config.yaml
model: "image classifier"
dataset: "simulated stained blood smears"
train_examples: 48750
image_size: 24
crop_scale_min: 0.8
horizontal_flip: true
color_jitter: 0.1
targets: ["small cells"]
num_classes: 7
arch: "vit"
norm: "rmsnorm"
norm_position: "pre"
hidden_act: "gelu"
mlp_ratio: 4
head_dim: 48
fused_qkv: false
bias: "all"
qk_norm: false
parallel_block: false
inner_norm: false
patch_size: [2, 2]
layers: 16
width: 160
positions: "sincos"
pooling: "class_token"
loss: "cross_entropy"
init: "lecun_normal"
residual_init: "none"
optimizer: "adamw"
learning_rate: 0.002
beta1: 0.85
beta2: 0.999
eps: 1e-06
max_steps: 15700
batch_size: 128
epochs: 41.2
lr_schedule: "cosine"
final_lr_fraction: 0
warmup_steps: 3140
weight_decay: 0.2
Rows from block 7 of a small image classifier, named by matrix and row number. Rows with one number belong to one neuron. Each number is 500 + 25 x the weight over its row's rms, rounded and kept within 0 to 999. All counts start at 0. Numbers have three digits each. After the name is the row's rms in percent of the matrix's.
After each neuron's rows are labels from the 100 images, of 14976, where the neuron reaches its highest value: "top examples" is what is common among them. Only what is clearly more common there than usual is listed. The data: simulated stained blood smears. In brackets: how many of the 100, against the usual share in percent.
# fc1: MLP up (model.blocks.7.mlp.fc1.weight, 640x160), inputs 80-159
# fc2: MLP down (model.blocks.7.mlp.fc2.weight, 160x640, transposed), outputs 80-159

fc1.623 186:496480476507531528503475473497464460516506492529480488514510510488491525465499499540483493517480504476487495524422459459516517534477490481497525464489506501526443491509488535500456495495522481478455481497465458476507498501460534468439531472
fc2.623 189:493484486495483492510475460495490495478473516519494519476539467468496472509484482529424519501525479498512543473452520483499487424541522502485489495486480482568507483484524536493512514503506464453529536528506488514489516495499533500506443505
top examples: discs (100 vs 14.7); two lobes with orange grains (88 vs 14.2)

fc1.211 022:517514470506507534487496486479507510518531466453517501530465525486463554461464514512510513505521539470467471507488497525546482507502520469498513462481510543459517477506499472518520526487494534507508495481492512536528483474517491510464501481
fc2.211 027:513492488513492508517490498507526531470567480486533519528505510531493487470497488485469543515480516437571496538469487511504534477518498491528505459477480468524506508467489516506502459536527509502502489520472512498532493497476464470498508549
top examples: teardrops (70 vs 14.2)

fc1.410 023:501482528539494509479508494513491481526547470489475516495464522528509526478501520527511576538493554475479475556465532522517473483469529487504506471486513503476454450499505456507505505507483491511516504499482515529536491456529503470490465484
fc2.410 024:517480526519510473528484488511502513493521479506522539511500517542485496477492524465488508489455518471536487516483496522501503470522492485538491458489515448484515471466457470510520465459504516512512465535492525482495504489467502522517509520
top examples: teardrops (48 vs 14.2)

fc1.307 021:534496527507491469487507494456491500487445515507476506514490526442466548539520517534519465494561464496501524461554478538472466457498485537479507505511477528459498476509506490473506503499524558512487515520506520495533510515526498466499513527
fc2.307 023:499473530452505490494499499529492506454557486513473497555491485469530466472486465527488500511504502460497483491454519528511540513493472481475496512546493470446519501522540510497515486524533529463510525503490452491544479527504520528460480515
top examples: crescents (99 vs 13.9); two lobes with orange grains (50 vs 14.2)

fc1.567 128:473483482506487515510495518487486503512487483469478442503528478533482511487508511485494507515503478519505497459521458531469513509494515516501551528519491505474471512482474482476525505498515534446480460482535497478485489436504512506495510436
fc2.567 106:473486507481478515502524529500522511454492504460521496519470474502516504489527513458521524490542471495510525461538528536480509484479521511494500529513475473441522478474489446467521466487498548390545492483507507503497486520536485491515498488
top examples: target cells (100 vs 14.6); crowded (84 vs 40.3); two lobes with orange grains (41 vs 14.2)

fc1.90 023:512465528507468507515504481449494494509551522480520481532480504516491529457531497500519523561497536488491520539491518504548491489496480511488532463522496529481493494511504481484499536533504506509516460496495485536529485534490487529491470487
fc2.90 026:506495524501505514514473503539504556457581494496519532520540499468528498447518500541511486494487526442488482548503532529498504475493493464518476484515489506518520469501480484497519497475515495522519496527479481492534501511446518492493506531
top examples: crescents (88 vs 13.9)

fc1.131 020:472489520513500524485489464481501499564491524502493466444445548476505491480556477521510507501523533506467536450509463508493486505496523515499490549515490506518492537485521491495463512491513528490451539493524495514541496502515488488484475527
fc2.131 029:489503499479477473518508505520522494459537507480527511537531459450504503495478480489475494480517490495516539513530530506468498474511517514503512522484505515509483525520515495509521510504504521510544550501490453507572490523447546487472535479
top examples: crescents (100 vs 13.9)

fc1.634 022:535484476493485542497485505512514506525557503497516517486515493451494528480527480511519524489486538445480473527471494495511498507475472511496500462483497520466489468512488446488504484510501478524525520516483524535519478440524508508488518506
fc2.634 029:511489524536545567522526501478497539504533471520510527497479525507534491475510507470465543505524541471509496510470514483479524471537510476529488478511481494506495486473504488504506455493498497490498465501489515477499482485508449502512486540
top examples: teardrops (66 vs 14.2)

fc1.12 163:513516489510527528514512550508482486536478448496446504533493518498533512488478569513532478467511460498497482500501433424520481509489519479527520526529540492505455514526492501481482494481546518490474462493495487500483488510499495494494541521
fc2.12 201:505509530465497495490534465484523482478485546494524490485487498471486506489474489523465500511514497458495510532464529482502502463509483501475496491476448510506520491462513526486476487530486453434536540500473469480474461521493488455492525474
top examples: teardrops (41 vs 14.2); small spheres (36 vs 14)

fc1.41 021:484547500463475475532523514546500530505485529537535484517526525491510486491501442499496440497505478482483485488517473498504520548494535532502507536539467473519509506517514542465516506492508459505471464495481481474510538498536501508541497483
fc2.41 028:487479492473495505495500513513505448510458481504500480462462490520494532506474531497480496461550500515469514472533485509469483442484513470482524494423518485535466484522514524472475513502484485487517513455526497469507524534559506524533519506
top examples: discs (97 vs 14.7); crowded (75 vs 40.3)

fc1.595 018:479526530491514489471489499527522494466488496505530490506501517537521512525481488553520498498491539484487550414515506485506505539528504476483487471536533502476505480530500504472479506549507522522521500505487493462505528559533489526516522507
fc2.595 020:513488521466476532484478456530505499465558497521534512482491499522542500492508496498487465495504508495504514506548519518526512476544488485530494463463468491486508450513489497457457511516521506476512505521506527456516511523477505510466482540
top examples: ovals (59 vs 14.3)

fc1.578 020:516504463496501491526503497528512536557448472488492466510485521468477495517472487505527499504525492508499503492522531526498527503491470508529528475463494456530515522506517554494444514450502490492519486483491490509539506448516496528509468448
fc2.578 029:495538469504465519536514551511511493491472515467542474537514513514469545501482512496464516497528511528520491538452459494460500445479553494472523495461501505561479492506516506504504506522494508508538463513510485527526520516529491492505532502
top examples: spiky cells (100 vs 14.3); crowded (98 vs 40.3)

fc1.426 019:520500469470473486499523544532534501511509484502484486495523520469489478531494490530491525439466495476516494543481521513458536542504448532457544429487536473514470492486475516484529509480498477511517497486486468503531477437516529461537487477
fc2.426 024:467495497506475530512496541505498457509486466509485479513521495510528505482473489481437532511523532526474470523454461539512531438478521470527524453497498453507485487491460497470498470487520483489506490511502519507468548520546473508532545503
top examples: spiky cells (72 vs 14.3)

fc1.541 018:547519482491460485467527532547521525493496448484485501482508463450466460501536458491499489500476477486515469483494520499452500548517501514534481476520476496445481496496504512485489493508512498501536479499519509496516523457456522542499488489
fc2.541 018:466490487535513526517465519500468493518495473523540500474478515554549465510474484490471532516477457543456493494482494513483467479536497492503541527482504524515495482486549497506464479507531508479484464517485482494482559521525461467533529467
top examples: target cells (91 vs 14.6)

fc1.603 115:476487471499489511500501505506473503487494477471488445501525470525505524479524488477505499502508494523499499475542463542478495530482513515504571508515488509460458495472493464507518508518516529450479459487540483483518500428499498495503508438
fc2.603 111:466490509485473492498517516488538524480481493478498509517454487534497499526499512477542489518513517483508507480557529524505531497506515498491492519517456477435525467486495465481507494489479540383543509489495517506498480536538475512511492520
top examples: target cells (100 vs 14.6); crowded (92 vs 40.3); two lobes with orange grains (35 vs 14.2)

fc1.132 021:528517490476490496496468518521495507522515492475496505480505522532554469518545508477482445467492502482494518474509489521465508530515503515487500555511483468509504489465498519496554539540525481503461461513479525452516499515471527500527511542
fc2.132 028:516458504480489509476503501482514486515489449542500472458471491537497540503519502471502543491505498570527518436479481527529498492495488469510515487474519478544457514490475522490465494521517532467509527488491494469494468531482506512508475492
top examples: crowded (65 vs 40.3); ovals (49 vs 14.3)

fc1.550 129:476484470500483517513506512502478500503480485468465454510528464529486522485511497473508519512497479530493487451533461527469511513488527516500545521528479493463477505485482477475512510498516538439485461484541487479486499440512511498504514440
fc2.550 106:470498514460484515489521514483530514471502493459508493524468479499514495494520514467524513495535482502497518487555516521496517478491510494495495533529466489430517480470500449487523480482495534371546497479504519497494476519540479506510498511
top examples: target cells (100 vs 14.6); crowded (83 vs 40.3)

fc1.437 180:502493518510483493530513538496520524500473488526500512455474538509500470548462525563526489528460507449507508493494508456551493485493499473527517514493483492505511483498459529498484513506493486482500514474466490534494501532525504494510500522
fc2.437 197:490506521455466510493546476495505492481491481496490486453483508514518520514478520544511478511501527463480507510491523483525513503487503461480505499509426528493512487460484535496464523536508443420534535493470454503500488536523494453503524480
top examples: ovals (50 vs 14.3); two lobes with orange grains (41 vs 14.2); small spheres (35 vs 14)

fc1.557 019:503514516485470472498493540473509531544469514518483499520471507481525505493523487515530504460467482479484450481501517502463507476505462480469526461483467502499495504473534528479475518454486511506493518507522498529525521469501515498489492497
fc2.557 021:479521474483485514530473532524511488476520493508514464542482529491549492488459479484423502520525519507489483518459474497440529452534522480467504491523495489510523516503512496499519491518502500524491473519488497494527524485515522515534552494
top examples: spiky cells (100 vs 14.3); crowded (100 vs 40.3)

fc1.279 019:519493488495548537490511426469496505540522526538449521457523501515507476508510525519528510503522539495537510514456488539490461533541507469506485496471575523464501501483497501530470550512512493492467492471503509494472457484502505473484520535
fc2.279 024:536480526497510461510500465506502525477499520507524491469482513484510485477502463490504504512503500521563501481542508491486508497504521513510472500554505517521464484482464480533528514471488528497496524498502484521527450491446494543527512539
top examples: crescents (79 vs 13.9)

fc1.579 140:515497536529513509535557545501511548503462492495485513503485521549505480478435546546528470484486497469527503489492481439544484492471501471525519548532503494497504510506463508463493508491524534474481502477473503515514493512525501503506519513
fc2.579 119:511507514488484525487518472472524473508515504506532474472454531494461519531483504543510509522488525462465496542474527492496545482488483462475520475467425521479505479482500541521455503510464467381539530503480475501506483543515523467511519480
top examples: ovals (63 vs 14.3); two lobes with orange grains (43 vs 14.2); small spheres (36 vs 14)

fc1.149 175:504488486519542513540489539506478476549496457489466492552505510485510512478481553492523507486524452519527496491477447434506478515478529495547535518543549497514451523542504502494505525498520544491461464465509503484480505499503490500487536502
fc2.149 181:496505540495494499498550485493487477499496535478544492495494492469507491505484522482449512503511503497489529555497501516490486466512483505478501513474464516497504506445525516508495493543491442440536529492516448495492474492507503474499508483
top examples: spiky cells (49 vs 14.3); teardrops (46 vs 14.2)

fc1.327 021:514475498545459498453517451498484490501558484501495469463496479467522457556517532489507541491515512537516540521502512492506522548524534486512488538513568528518504488490493524501506534565513481499476518515491498502506514489514511494517515512
fc2.327 023:501494526463531484495503530465511518448505510505533514494481516529491486451536473472523521502464505517525529455534527479501476511477509503493502500553436471497498495478463515511524464513483545455535528493533465495506500495523486515504483529
top examples: teardrops (54 vs 14.2)

fc1.150 021:493521531475516489510440543532504559530484485527479504450519521469454481511514472489516489461480458504544510453543553471436524503509475475502509468469472514537513518464514508475462528479502464509522498495503496500479491434487504515475513448
fc2.150 034:510516485527503514501534509499512499470459484513517475531499533506478548519486501499485536494550516520471512545441475470530522434531544472478543504513513495538475503504530510485513497508475512491496469477503526494546560470539480506538538515
top examples: spiky cells (98 vs 14.3); crowded (93 vs 40.3)

fc1.225 182:494484475507534526503468469504461460514506499529478489510515514491495524463498494535476493514483502481483498523420465458517521536480496481498519469490511494526443490508496538497460489490520479475460486501468450475509500499461527466440530474
fc2.225 199:491487486493489490511466468488493498475479518519492521479539467476492481504483476529430514502524485500519548473447519477506489431547525498486488498477467484564501484484526539497506512492501470450533532533508500517487523490500533506510440508
top examples: discs (100 vs 14.7); two lobes with orange grains (87 vs 14.2)

fc1.116 155:500493502511534535531501528499495505539491459478493463535495520486529488472498544477524529494519469527509507491499451461505499504479525487547560526541550479493435538510489487485483517498546525488463475460515510511501500469496509476470524463
fc2.116 155:534513515490491495467538476483492479454504526490548490484507483479496502509521501478455501496506504501493525525486498507497484452523496504469518498453461513516497498439519509521502467521480423435529528515509450509508489497494497482503509498
top examples: spiky cells (82 vs 14.3)

fc1.399 018:547506505484537501492450473516498500540505504500493502467466459483426470466531505499535475473528450500504514475486455523474477505463532523502487524513509524491506505497494497504517524531529478519502501492502493499495483439492521470443484536
fc2.399 020:488466482499512509528519510470485497502470540500498484455524484501541481495488468505506546507487483534461509562533482468515531495525519502526518450490490512498495511466533493548505489496495516495490519459516493505477521468517504517507476501
top examples: teardrops (80 vs 14.2)

fc1.328 021:455547505495495487494432543528499528503475488519496501502509493518491488490482482518489511513446489506525493456509483500479484508511533519470506458473482454486489521458530524494506494483483510492491482465439494508489505491516508472497530498
fc2.328 034:506484478465468497520517491510481455490448481515524499477484470511497504495496542494464532487543493530481496532492497483510525468534529484518534474481492491519496489492512509456496543531466505488509475468527514479530529513507516520542537506
top examples: crowded (65 vs 40.3); discs (40 vs 14.7); two lobes with orange grains (34 vs 14.2)

fc1.371 209:492463479493529492501478456514486479500492524539483499502528490496484520472490493566459478525502519458495501499410478473501509520501473522487497470482493492556477493497500546474480487495503473487469486509474461470501488494473510455436518476
fc2.371 332:531501515509514490511464470466510478513500514544504539473516516490500475497470484538455491500466508484516539526451511458535511446524477489498483471446488535551503502506510548529492522494494452490508537539471497527512529503484539502492470517
top examples: discs (100 vs 14.7); two lobes with orange grains (98 vs 14.2)

fc1.210 183:517452517481511470510517454489516502490506495527515489465518475475541501505488525547478493533531526455519483504483488506502455492518485525497491502530500514538504511505465498500509519571477480464449496503451470508509495540544508423436491500
fc2.210 225:501492548505488505531551498525528530516502504455536509484449488472512459516481503501512508494538474491520530503534548532487501488491516511523523534535520493453526464494475457478521512527487502453541520462508521513498524523505521525534471499
top examples: crescents (100 vs 13.9); two lobes with orange grains (36 vs 14.2)